Rows from block 8 of a small image embedding model, named by matrix and row number. Rows with one number within an expert belong to one neuron, the router's apart. Each number is 200 + 20 x the weight over its row's rms, rounded and kept within 0 to 999. All counts start at 0.
Before each expert's rows are labels from the 100 images, of 14976, where the router gives the expert most weight on average: "place" is the part of the image that holds the peak; "responds to" is what is common among them. Only what is clearly more common there than usual is listed. The data: streak pictures of flow and ridge fields.
# router: router (model.blocks.8.mlp.router.weight, 8x96, trained with AdamW), inputs 48-95
# gate: expert gate (model.blocks.8.mlp.gate, 8x96x96), inputs 48-95
# up: expert up (model.blocks.8.mlp.up, 8x96x96), inputs 48-95
# down: expert down (model.blocks.8.mlp.down, 8x96x96, transposed), outputs 48-95

# expert 0
place: bottom centre
responds to: delta; loop
router.0,209,178,199,209,165,212,179,185,205,209,194,202,189,198,187,183,230,207,199,175,189,162,208,207,192,176,200,185,222,224,181,172,221,206,224,200,219,198,167,171,221,224,189,229,190,224,190,199
gate.10,149,199,214,203,219,216,215,201,167,200,237,198,236,209,208,157,192,179,177,198,200,192,205,208,200,199,205,200,201,224,154,216,201,204,191,186,211,200,200,200,235,210,200,200,209,203,226,200
up.10,141,197,215,201,225,210,213,200,166,197,234,198,229,209,210,152,193,171,173,197,200,193,204,204,199,200,209,200,204,220,154,213,202,203,191,188,208,201,201,200,229,207,193,200,210,200,218,194
down.10,201,152,200,202,129,198,200,200,203,202,200,200,230,195,208,240,205,259,205,228,198,186,201,199,200,199,196,168,192,182,199,197,267,205,199,161,198,206,192,200,197,201,201,204,182,196,200,187
gate.11,199,186,207,198,179,200,200,183,200,198,190,202,188,200,192,196,202,213,198,203,145,198,186,192,200,200,194,215,200,200,200,195,200,204,200,199,210,179,198,223,233,205,177,239,213,200,195,142
up.11,201,205,175,180,201,192,200,215,187,203,203,192,203,216,202,202,189,220,199,189,201,199,206,202,201,192,216,191,236,211,198,167,204,194,212,198,220,252,200,198,191,210,200,156,221,191,201,219
down.11,200,228,186,212,229,208,200,187,202,188,240,228,200,202,236,200,197,200,207,202,190,197,197,186,286,211,196,199,182,194,176,201,187,201,206,198,213,200,202,181,179,197,207,193,199,200,195,286
gate.17,200,225,216,192,165,200,200,200,200,200,179,194,177,186,200,204,208,186,200,195,186,201,203,268,234,166,200,263,200,202,199,223,199,177,199,232,198,178,211,214,192,201,199,247,200,199,191,190
up.17,191,199,240,231,183,200,202,191,185,198,199,202,212,200,199,192,204,164,191,199,200,199,189,119,204,232,182,203,141,201,196,206,161,199,222,198,212,201,203,204,214,207,225,218,157,192,194,185
down.17,254,179,193,193,238,191,200,197,201,200,198,198,200,212,171,162,183,202,199,198,200,223,199,184,153,192,199,209,195,200,203,196,194,176,202,200,180,184,190,199,148,209,225,196,256,200,211,131
gate.18,202,198,235,199,200,185,214,220,170,164,197,185,253,177,200,209,192,232,182,206,214,211,209,200,172,192,197,194,201,200,213,197,200,201,197,166,201,210,215,247,214,234,240,188,183,201,197,162
up.18,201,198,246,199,206,187,212,218,166,168,198,185,255,176,200,212,198,231,189,206,212,210,208,200,176,189,197,191,200,200,208,196,199,201,197,163,201,208,216,238,213,232,247,191,181,204,194,167
down.18,198,200,207,211,219,220,187,200,195,200,203,199,179,221,190,202,206,179,197,219,224,195,200,252,199,227,205,197,200,200,219,227,215,199,209,244,209,220,185,223,202,197,165,203,199,208,200,199
gate.19,200,200,200,200,194,200,200,200,200,200,200,200,200,200,200,81,200,200,182,200,175,200,200,204,200,200,200,200,165,200,223,200,237,200,200,200,200,200,200,200,200,200,200,171,200,200,200,163
up.19,200,210,200,200,200,209,200,200,200,200,200,200,111,200,216,200,200,200,200,200,200,200,207,200,200,173,200,200,200,143,200,132,200,200,200,83,200,200,200,200,200,200,200,200,239,200,200,200
down.19,200,200,200,248,216,200,200,200,200,146,200,200,200,200,180,195,200,200,200,200,200,200,200,200,200,188,200,200,200,200,200,200,211,200,200,200,200,200,200,89,200,200,200,200,200,200,200,200
gate.22,198,268,200,200,200,200,200,200,200,200,200,200,289,200,200,200,200,200,200,200,200,200,200,200,200,200,200,200,200,200,200,200,125,200,200,200,200,200,200,255,200,200,200,200,200,200,200,200
up.22,200,200,200,200,200,83,200,200,200,200,200,200,200,200,200,200,200,200,170,200,200,200,200,200,200,200,200,200,200,200,200,200,200,200,200,257,200,200,200,200,234,200,200,200,264,200,200,200
down.22,200,200,200,200,200,200,200,200,200,200,200,171,288,105,200,191,200,200,200,200,200,200,200,200,200,142,200,200,200,200,200,200,151,200,200,200,200,200,200,200,200,200,200,200,200,200,200,200
gate.31,200,200,200,200,198,200,200,200,175,200,200,200,200,185,200,192,200,200,200,200,200,200,200,200,200,200,200,200,186,200,200,200,200,200,200,200,200,200,179,200,200,200,200,200,200,200,200,200
up.31,200,200,200,200,211,200,200,200,200,200,316,216,200,200,200,164,142,216,200,200,200,130,200,200,200,200,200,200,200,200,256,200,200,200,200,160,200,200,200,200,200,200,200,200,200,200,200,200
down.31,200,247,200,200,201,307,187,200,178,200,200,239,200,200,110,283,200,200,200,200,200,200,200,200,200,200,200,200,200,222,200,200,200,200,200,200,200,200,200,165,200,200,200,200,200,200,200,200
gate.44,207,205,185,205,131,209,206,202,187,202,210,200,139,216,185,172,203,224,219,201,202,188,179,183,162,201,200,194,178,208,200,224,184,208,208,234,200,204,208,196,242,206,198,202,148,197,231,214
up.44,194,195,212,193,261,193,194,198,216,198,190,199,257,186,218,230,197,173,180,200,198,204,219,214,237,200,197,208,220,193,201,178,213,193,190,164,197,196,188,202,155,195,199,199,245,201,162,183
down.44,202,230,205,184,241,192,209,204,202,216,207,210,139,219,194,188,200,228,209,239,245,216,220,199,224,198,209,226,207,201,210,205,172,204,212,240,197,220,200,207,202,234,205,204,199,217,200,240
gate.48,188,202,212,178,211,188,148,180,207,185,211,188,212,200,251,240,186,193,191,207,199,229,222,189,199,192,183,244,200,202,194,211,209,217,215,215,180,215,212,186,221,233,200,205,203,207,188,181
up.48,240,200,197,217,177,187,216,204,200,209,193,199,180,201,189,163,224,206,201,216,168,175,180,199,201,219,219,167,200,156,217,201,196,158,181,174,202,202,199,213,198,194,199,209,190,169,216,183
down.48,178,233,206,204,283,214,199,190,199,219,227,186,232,202,169,196,183,234,198,258,200,196,181,169,228,201,172,206,203,198,225,201,191,176,174,224,194,199,183,190,206,216,159,175,198,197,177,204
gate.62,200,200,250,200,244,200,200,199,215,200,135,200,226,200,200,200,209,242,200,200,200,200,200,200,200,200,200,187,240,200,240,201,200,200,200,235,200,200,200,173,200,200,192,188,174,184,195,221
up.62,200,200,241,200,253,200,200,200,216,200,131,200,225,199,200,201,207,241,200,200,200,200,200,200,200,200,200,196,236,215,233,200,200,200,200,230,200,200,200,158,200,200,200,188,177,195,182,246
down.62,200,202,200,216,200,163,200,200,190,200,250,200,200,200,200,200,200,240,200,200,200,236,200,200,200,200,200,220,200,200,200,200,199,200,200,200,200,200,200,200,200,201,148,223,200,254,200,209
gate.70,200,196,164,204,254,204,173,190,208,188,178,180,212,151,205,222,206,181,198,180,216,181,239,198,247,189,209,183,200,191,192,199,186,198,199,215,167,219,163,200,199,185,202,186,193,194,213,181
up.70,200,187,194,184,243,197,187,188,200,189,162,186,219,141,194,201,205,170,198,182,198,196,224,205,230,184,204,172,202,191,197,192,161,192,199,202,195,220,195,205,200,176,206,200,211,202,201,192
down.70,196,167,211,200,171,261,201,204,166,198,195,131,237,156,187,203,203,200,209,175,200,188,231,202,183,195,204,150,198,198,205,200,205,204,197,204,194,196,196,206,203,181,190,209,183,192,201,164
gate.75,200,200,200,200,259,200,197,200,200,200,219,214,200,200,264,183,200,242,208,200,200,200,168,292,200,199,200,200,200,200,200,200,175,200,200,200,200,200,200,206,200,229,200,200,200,200,200,200
up.75,200,200,200,200,233,200,200,200,200,200,233,200,200,201,200,200,208,214,201,200,200,194,200,330,193,199,264,200,200,200,200,200,200,222,200,184,200,200,200,224,202,200,200,200,200,200,200,198
down.75,200,205,200,200,200,200,200,200,213,188,200,200,200,200,226,235,200,200,200,200,209,200,260,200,200,200,200,200,200,220,249,200,138,200,200,200,200,200,200,200,201,202,200,200,200,201,200,275
gate.79,200,182,228,173,164,172,223,222,199,200,192,203,192,186,187,162,202,163,230,203,177,213,189,199,196,218,199,200,200,202,192,201,193,195,200,214,209,181,234,171,206,213,227,205,205,173,213,161
up.79,196,189,214,177,202,174,225,215,199,201,182,202,199,193,189,166,203,162,217,204,186,200,193,200,185,214,203,184,206,200,177,200,180,178,200,202,211,184,262,189,199,206,237,201,178,145,222,160
down.79,202,188,219,200,226,195,242,201,214,195,195,239,186,160,200,180,201,189,198,212,211,241,187,200,205,177,199,202,203,200,200,188,147,222,194,215,207,199,228,240,197,201,244,219,214,197,197,169
gate.80,179,187,202,219,199,184,194,200,215,216,167,202,222,200,200,143,200,201,147,186,219,210,210,208,200,196,236,198,204,189,199,200,198,200,193,187,203,227,189,200,224,172,185,200,221,198,197,200
up.80,198,183,195,238,206,170,158,212,217,232,163,200,227,200,200,144,184,201,164,195,214,200,231,205,200,199,198,204,200,182,211,178,199,200,184,162,200,209,199,202,233,176,194,200,215,206,200,208
down.80,200,245,172,166,154,205,200,201,181,197,168,200,212,200,200,246,200,200,200,199,203,200,189,206,209,173,197,226,200,180,177,185,205,194,200,197,200,233,205,200,181,204,200,206,200,200,205,199

# expert 1
place: bottom right; top left
responds to: spiral
router.1,171,220,208,199,169,190,190,199,230,203,148,225,178,214,221,246,204,179,203,174,196,196,160,192,190,203,180,239,175,223,201,200,191,235,208,205,191,228,193,215,203,182,211,197,211,203,182,171
gate.2,200,200,200,200,200,200,200,200,200,200,140,200,200,200,200,200,200,208,200,200,200,200,200,200,200,200,200,229,200,200,200,200,200,200,200,200,200,200,90,200,200,200,229,200,200,200,200,200
up.2,200,200,200,341,200,200,200,200,200,294,200,200,201,200,200,200,200,208,200,200,200,200,200,200,200,200,200,200,200,280,200,200,200,200,200,200,200,242,200,200,200,200,200,200,200,200,200,200
down.2,200,200,200,200,200,200,200,200,197,200,202,200,200,200,200,200,200,395,200,200,198,200,200,202,200,204,200,200,200,200,200,200,200,199,200,200,200,200,200,198,200,199,200,200,214,185,200,200
gate.10,200,200,200,200,200,200,200,200,200,128,284,200,200,200,200,200,200,200,200,200,209,200,200,200,200,200,200,200,200,200,200,200,200,200,200,200,200,200,200,200,200,200,57,200,200,200,200,200
up.10,200,200,200,200,200,200,200,200,200,200,200,200,200,200,200,200,200,200,200,200,200,200,101,200,200,200,200,200,200,200,200,200,200,200,200,200,204,200,200,200,200,200,156,200,200,200,200,200
down.10,200,200,316,200,198,208,200,200,200,200,200,200,199,200,200,205,194,200,200,200,200,200,200,200,286,200,200,200,200,200,200,200,200,200,200,200,200,200,200,198,200,200,200,200,200,200,200,202
gate.13,200,191,247,171,206,215,264,185,207,204,200,200,260,210,272,200,200,172,197,211,200,200,200,209,230,200,175,200,200,179,200,200,208,200,200,211,184,206,200,200,200,201,223,200,204,200,245,164
up.13,200,200,189,203,199,203,200,216,183,178,202,200,206,192,108,182,206,246,200,200,200,198,200,199,153,201,218,199,208,199,200,200,204,151,200,223,199,200,217,185,200,181,102,197,195,200,196,236
down.13,200,200,194,181,200,190,200,200,220,199,166,200,200,200,278,206,202,200,200,200,214,183,217,241,193,210,171,200,171,200,184,213,140,200,200,200,200,200,185,200,200,200,162,200,238,200,200,162
gate.17,205,200,226,200,273,200,200,200,200,200,194,200,200,200,200,189,200,271,200,200,200,200,200,200,200,200,200,200,200,200,200,200,200,200,200,200,200,200,200,200,200,200,200,200,200,200,200,200
up.17,122,200,180,200,141,200,200,200,200,200,200,200,200,200,200,219,200,123,200,200,200,200,200,200,200,200,119,200,200,200,200,200,200,200,200,200,200,200,200,200,200,200,200,200,200,200,200,200
down.17,196,201,200,200,203,198,200,194,200,200,219,200,201,200,200,252,200,200,200,200,200,200,218,217,200,224,200,184,200,224,164,200,200,351,200,200,199,200,200,202,200,197,200,201,210,200,200,218
gate.18,200,200,162,200,179,200,200,198,200,169,196,200,155,172,200,152,200,243,249,200,182,158,200,200,186,200,200,199,200,200,200,196,219,200,200,234,200,200,200,200,175,200,171,190,193,200,200,200
up.18,227,200,200,200,176,170,201,206,183,204,200,150,232,220,199,202,191,200,168,200,200,200,200,194,201,202,156,200,200,211,200,255,175,175,200,148,202,204,218,200,200,201,200,208,223,235,199,186
down.18,199,200,201,200,205,194,200,200,186,200,195,183,187,187,165,213,233,225,185,200,198,203,162,194,231,196,188,217,200,200,200,200,221,201,203,205,197,200,237,213,182,170,200,200,231,186,200,183
gate.25,201,184,198,181,201,200,199,227,218,185,190,181,220,196,185,100,200,201,200,200,187,206,160,214,192,200,178,264,199,213,200,227,204,195,200,231,173,200,200,200,228,200,168,180,200,203,200,200
up.25,203,207,202,214,193,200,195,188,193,203,223,201,197,218,225,301,200,212,205,197,222,194,224,165,212,202,208,129,202,174,200,166,181,200,202,165,220,195,196,200,178,200,242,218,211,200,199,200
down.25,205,171,200,200,184,228,202,200,151,179,225,206,204,212,200,203,217,201,213,226,202,238,200,174,210,213,217,200,201,164,198,227,256,189,200,228,197,199,182,202,200,271,205,215,198,159,174,194
gate.30,237,200,197,220,177,206,200,209,200,197,193,192,244,200,162,159,194,261,205,202,205,225,178,212,191,207,200,231,210,200,194,207,203,195,239,174,202,197,216,205,197,173,206,194,217,230,200,201
up.30,194,200,189,200,205,184,175,204,196,201,224,208,159,204,211,181,194,195,177,182,164,209,196,165,180,236,200,185,169,200,207,250,189,219,198,176,191,205,201,189,176,203,151,206,194,161,173,182
down.30,199,141,202,198,298,196,242,200,204,202,181,200,216,207,180,200,200,210,216,209,198,213,187,200,213,187,208,228,200,191,206,197,173,193,200,209,210,221,232,200,201,200,204,195,194,214,201,224
gate.38,200,210,200,200,263,205,162,198,200,200,200,200,200,200,200,159,202,206,200,176,200,230,219,200,200,174,224,200,225,200,194,185,164,200,199,202,201,229,119,200,247,156,200,199,203,200,200,200
up.38,200,200,200,200,139,196,242,200,200,200,200,200,200,200,200,224,200,195,200,218,200,174,185,200,200,200,173,200,188,200,217,213,295,200,200,200,199,160,278,200,198,219,200,200,200,200,200,200
down.38,200,200,200,200,200,199,200,200,199,200,265,200,200,226,249,200,172,200,200,200,200,200,200,148,200,200,200,200,200,193,200,163,198,200,183,200,220,200,193,200,200,200,189,200,134,200,187,182
gate.41,191,216,202,194,207,200,200,208,189,196,217,230,264,203,208,160,200,227,215,209,201,197,203,198,221,216,197,175,200,192,188,195,234,192,200,195,202,191,220,203,187,190,199,206,174,188,223,196
up.41,200,178,201,200,190,197,195,198,203,216,159,189,145,202,220,237,200,187,189,197,175,221,183,213,189,208,186,230,196,206,216,216,191,191,201,186,220,214,172,199,229,204,203,196,208,196,189,201
down.41,225,189,212,201,187,222,202,204,232,198,171,198,219,195,185,196,192,198,226,207,189,199,199,180,222,185,217,232,196,166,236,165,248,197,200,213,205,202,214,217,175,213,216,200,205,215,196,242
gate.43,209,200,217,215,194,238,231,188,201,196,234,192,231,178,164,222,192,236,208,179,199,192,203,215,178,172,245,199,210,200,180,206,214,203,202,239,191,193,214,203,168,190,209,204,194,217,194,196
up.43,213,200,161,199,177,180,166,191,202,217,202,227,132,197,217,200,191,164,177,204,207,218,201,170,226,179,202,211,185,217,213,223,163,229,200,206,191,203,201,208,202,225,201,200,207,206,206,223
down.43,215,142,214,204,196,214,201,204,214,208,167,204,216,168,186,144,185,218,225,215,188,189,159,169,206,167,217,250,200,155,232,185,188,182,187,200,223,192,205,199,183,191,207,179,201,254,204,239
gate.56,238,198,189,196,211,181,201,195,234,199,186,202,197,202,202,280,204,200,211,199,201,201,232,191,203,189,200,204,235,209,209,133,159,192,199,203,202,202,177,164,236,196,212,185,210,200,190,221
up.56,199,199,175,195,203,202,200,200,253,200,191,217,195,200,209,244,200,203,204,198,202,205,219,168,208,171,199,211,230,204,206,117,179,186,199,200,201,203,187,156,228,203,208,193,212,198,195,200
down.56,208,201,195,203,211,180,199,226,171,202,176,199,201,138,231,184,195,200,183,193,210,202,252,201,225,199,200,192,236,224,276,199,213,215,202,195,211,159,213,223,203,212,224,205,198,206,202,198
gate.57,200,204,200,200,199,200,202,200,199,200,212,247,277,203,182,278,200,200,227,213,200,205,200,198,232,200,219,233,200,200,192,200,200,191,200,200,202,196,164,200,200,233,299,200,208,200,185,209
up.57,208,199,183,197,201,192,216,196,200,217,184,222,195,222,200,267,201,173,200,204,200,200,200,157,200,239,204,213,200,217,200,200,194,204,197,200,200,208,200,200,200,200,223,200,200,187,200,199
down.57,229,200,194,200,213,199,167,201,200,198,111,200,178,187,200,200,200,228,200,200,219,249,200,200,215,191,200,192,200,202,200,173,200,134,196,200,226,200,200,212,200,161,200,197,223,200,200,192
gate.61,207,211,181,190,213,213,202,198,198,202,215,187,169,171,241,199,202,217,199,196,193,190,201,199,202,234,211,173,194,201,200,196,239,203,200,203,223,180,247,206,172,203,207,194,203,182,209,178
up.61,195,185,197,205,190,184,195,199,192,197,180,206,200,235,195,191,211,185,188,215,195,232,188,177,196,173,208,212,202,209,198,202,103,195,198,222,181,215,183,176,189,170,188,217,207,220,182,200
down.61,196,196,229,216,174,195,194,209,190,171,195,198,244,197,209,172,196,204,235,190,192,195,201,168,201,190,176,223,201,195,208,196,199,192,201,186,216,196,208,210,186,202,242,187,200,191,202,208
gate.87,189,204,189,200,201,260,210,244,127,185,202,201,183,197,209,193,196,204,184,204,205,215,155,240,195,206,185,162,199,206,205,199,202,193,200,228,220,201,207,200,180,203,192,211,199,199,199,201
up.87,214,199,211,194,203,161,186,149,246,209,200,195,202,200,196,207,209,198,236,200,196,175,213,116,200,213,195,222,200,191,200,201,199,200,190,175,190,203,198,203,253,187,200,186,199,197,200,185
down.87,211,213,200,196,180,199,200,210,204,196,223,212,205,225,201,214,201,199,200,201,197,204,163,206,139,202,164,215,193,221,201,186,200,216,199,192,196,215,199,251,201,170,137,187,200,185,200,185

# expert 4
place: top left; bottom right
responds to: waves
router.4,211,182,187,198,222,154,204,200,234,177,220,170,240,216,246,186,194,213,197,214,168,199,201,187,172,208,178,229,210,167,236,171,240,189,201,216,226,208,206,206,172,217,176,213,211,184,207,210
gate.56,201,200,152,221,199,198,200,200,245,202,199,195,199,239,220,210,200,151,200,199,204,236,201,217,200,190,200,172,166,200,198,201,185,197,200,167,202,200,202,199,198,209,200,204,176,199,200,195
up.56,164,200,240,174,196,210,188,203,193,189,201,198,192,169,190,179,202,203,192,201,198,182,197,172,200,199,215,204,224,194,197,200,207,208,200,231,201,198,200,200,207,185,188,200,211,196,200,205
down.56,198,196,207,214,215,214,192,181,199,204,168,192,190,204,200,169,215,178,189,181,190,198,125,181,221,188,186,214,203,279,210,214,187,210,193,209,213,200,198,200,197,178,216,212,195,203,200,201
gate.75,196,224,186,187,198,196,183,197,184,202,215,186,146,228,217,233,197,154,150,174,202,204,211,206,211,208,220,198,201,200,236,217,179,162,202,203,186,217,175,211,188,224,206,171,202,177,205,201
up.75,192,179,213,201,213,228,139,222,162,201,187,207,201,195,210,193,195,247,194,198,211,199,237,180,237,215,213,193,200,190,162,158,213,215,204,218,198,213,196,186,197,190,229,202,199,199,200,208
down.75,195,204,215,202,198,231,179,205,201,203,141,195,191,212,213,193,218,209,218,192,211,206,182,163,226,209,188,221,200,198,206,191,263,194,197,209,193,194,197,178,210,177,203,200,186,175,199,221
gate.84,190,200,200,200,200,200,200,200,200,211,190,200,200,200,238,262,200,177,176,199,175,276,200,219,201,200,200,200,200,207,192,201,194,200,200,233,200,200,169,200,203,200,200,200,197,197,202,130
up.84,200,200,200,200,200,200,206,200,200,196,223,199,200,200,124,112,200,200,222,202,203,149,196,193,200,200,200,200,200,169,200,200,227,200,200,188,200,200,211,201,199,183,200,200,199,212,197,292
down.84,200,200,182,200,206,200,200,200,200,290,200,200,204,200,198,188,200,210,200,200,179,200,148,182,301,200,160,214,200,200,200,183,205,200,200,98,200,200,200,200,165,196,200,203,200,200,198,200
gate.85,162,197,196,184,163,192,180,219,200,199,249,200,211,179,202,175,200,188,190,200,205,194,212,199,127,192,212,199,200,199,200,200,200,203,199,201,198,200,233,200,197,166,200,202,265,187,223,133
up.85,163,195,192,181,156,199,181,219,200,200,241,200,215,194,204,163,200,172,188,200,203,200,223,200,131,176,226,198,186,174,198,200,200,211,198,201,195,205,211,199,195,166,200,200,263,187,220,148
down.85,225,200,161,210,200,200,201,212,200,200,184,200,184,201,194,200,200,200,210,199,200,195,192,200,201,243,200,177,204,215,199,176,205,234,217,219,206,177,200,231,199,200,134,199,200,200,187,200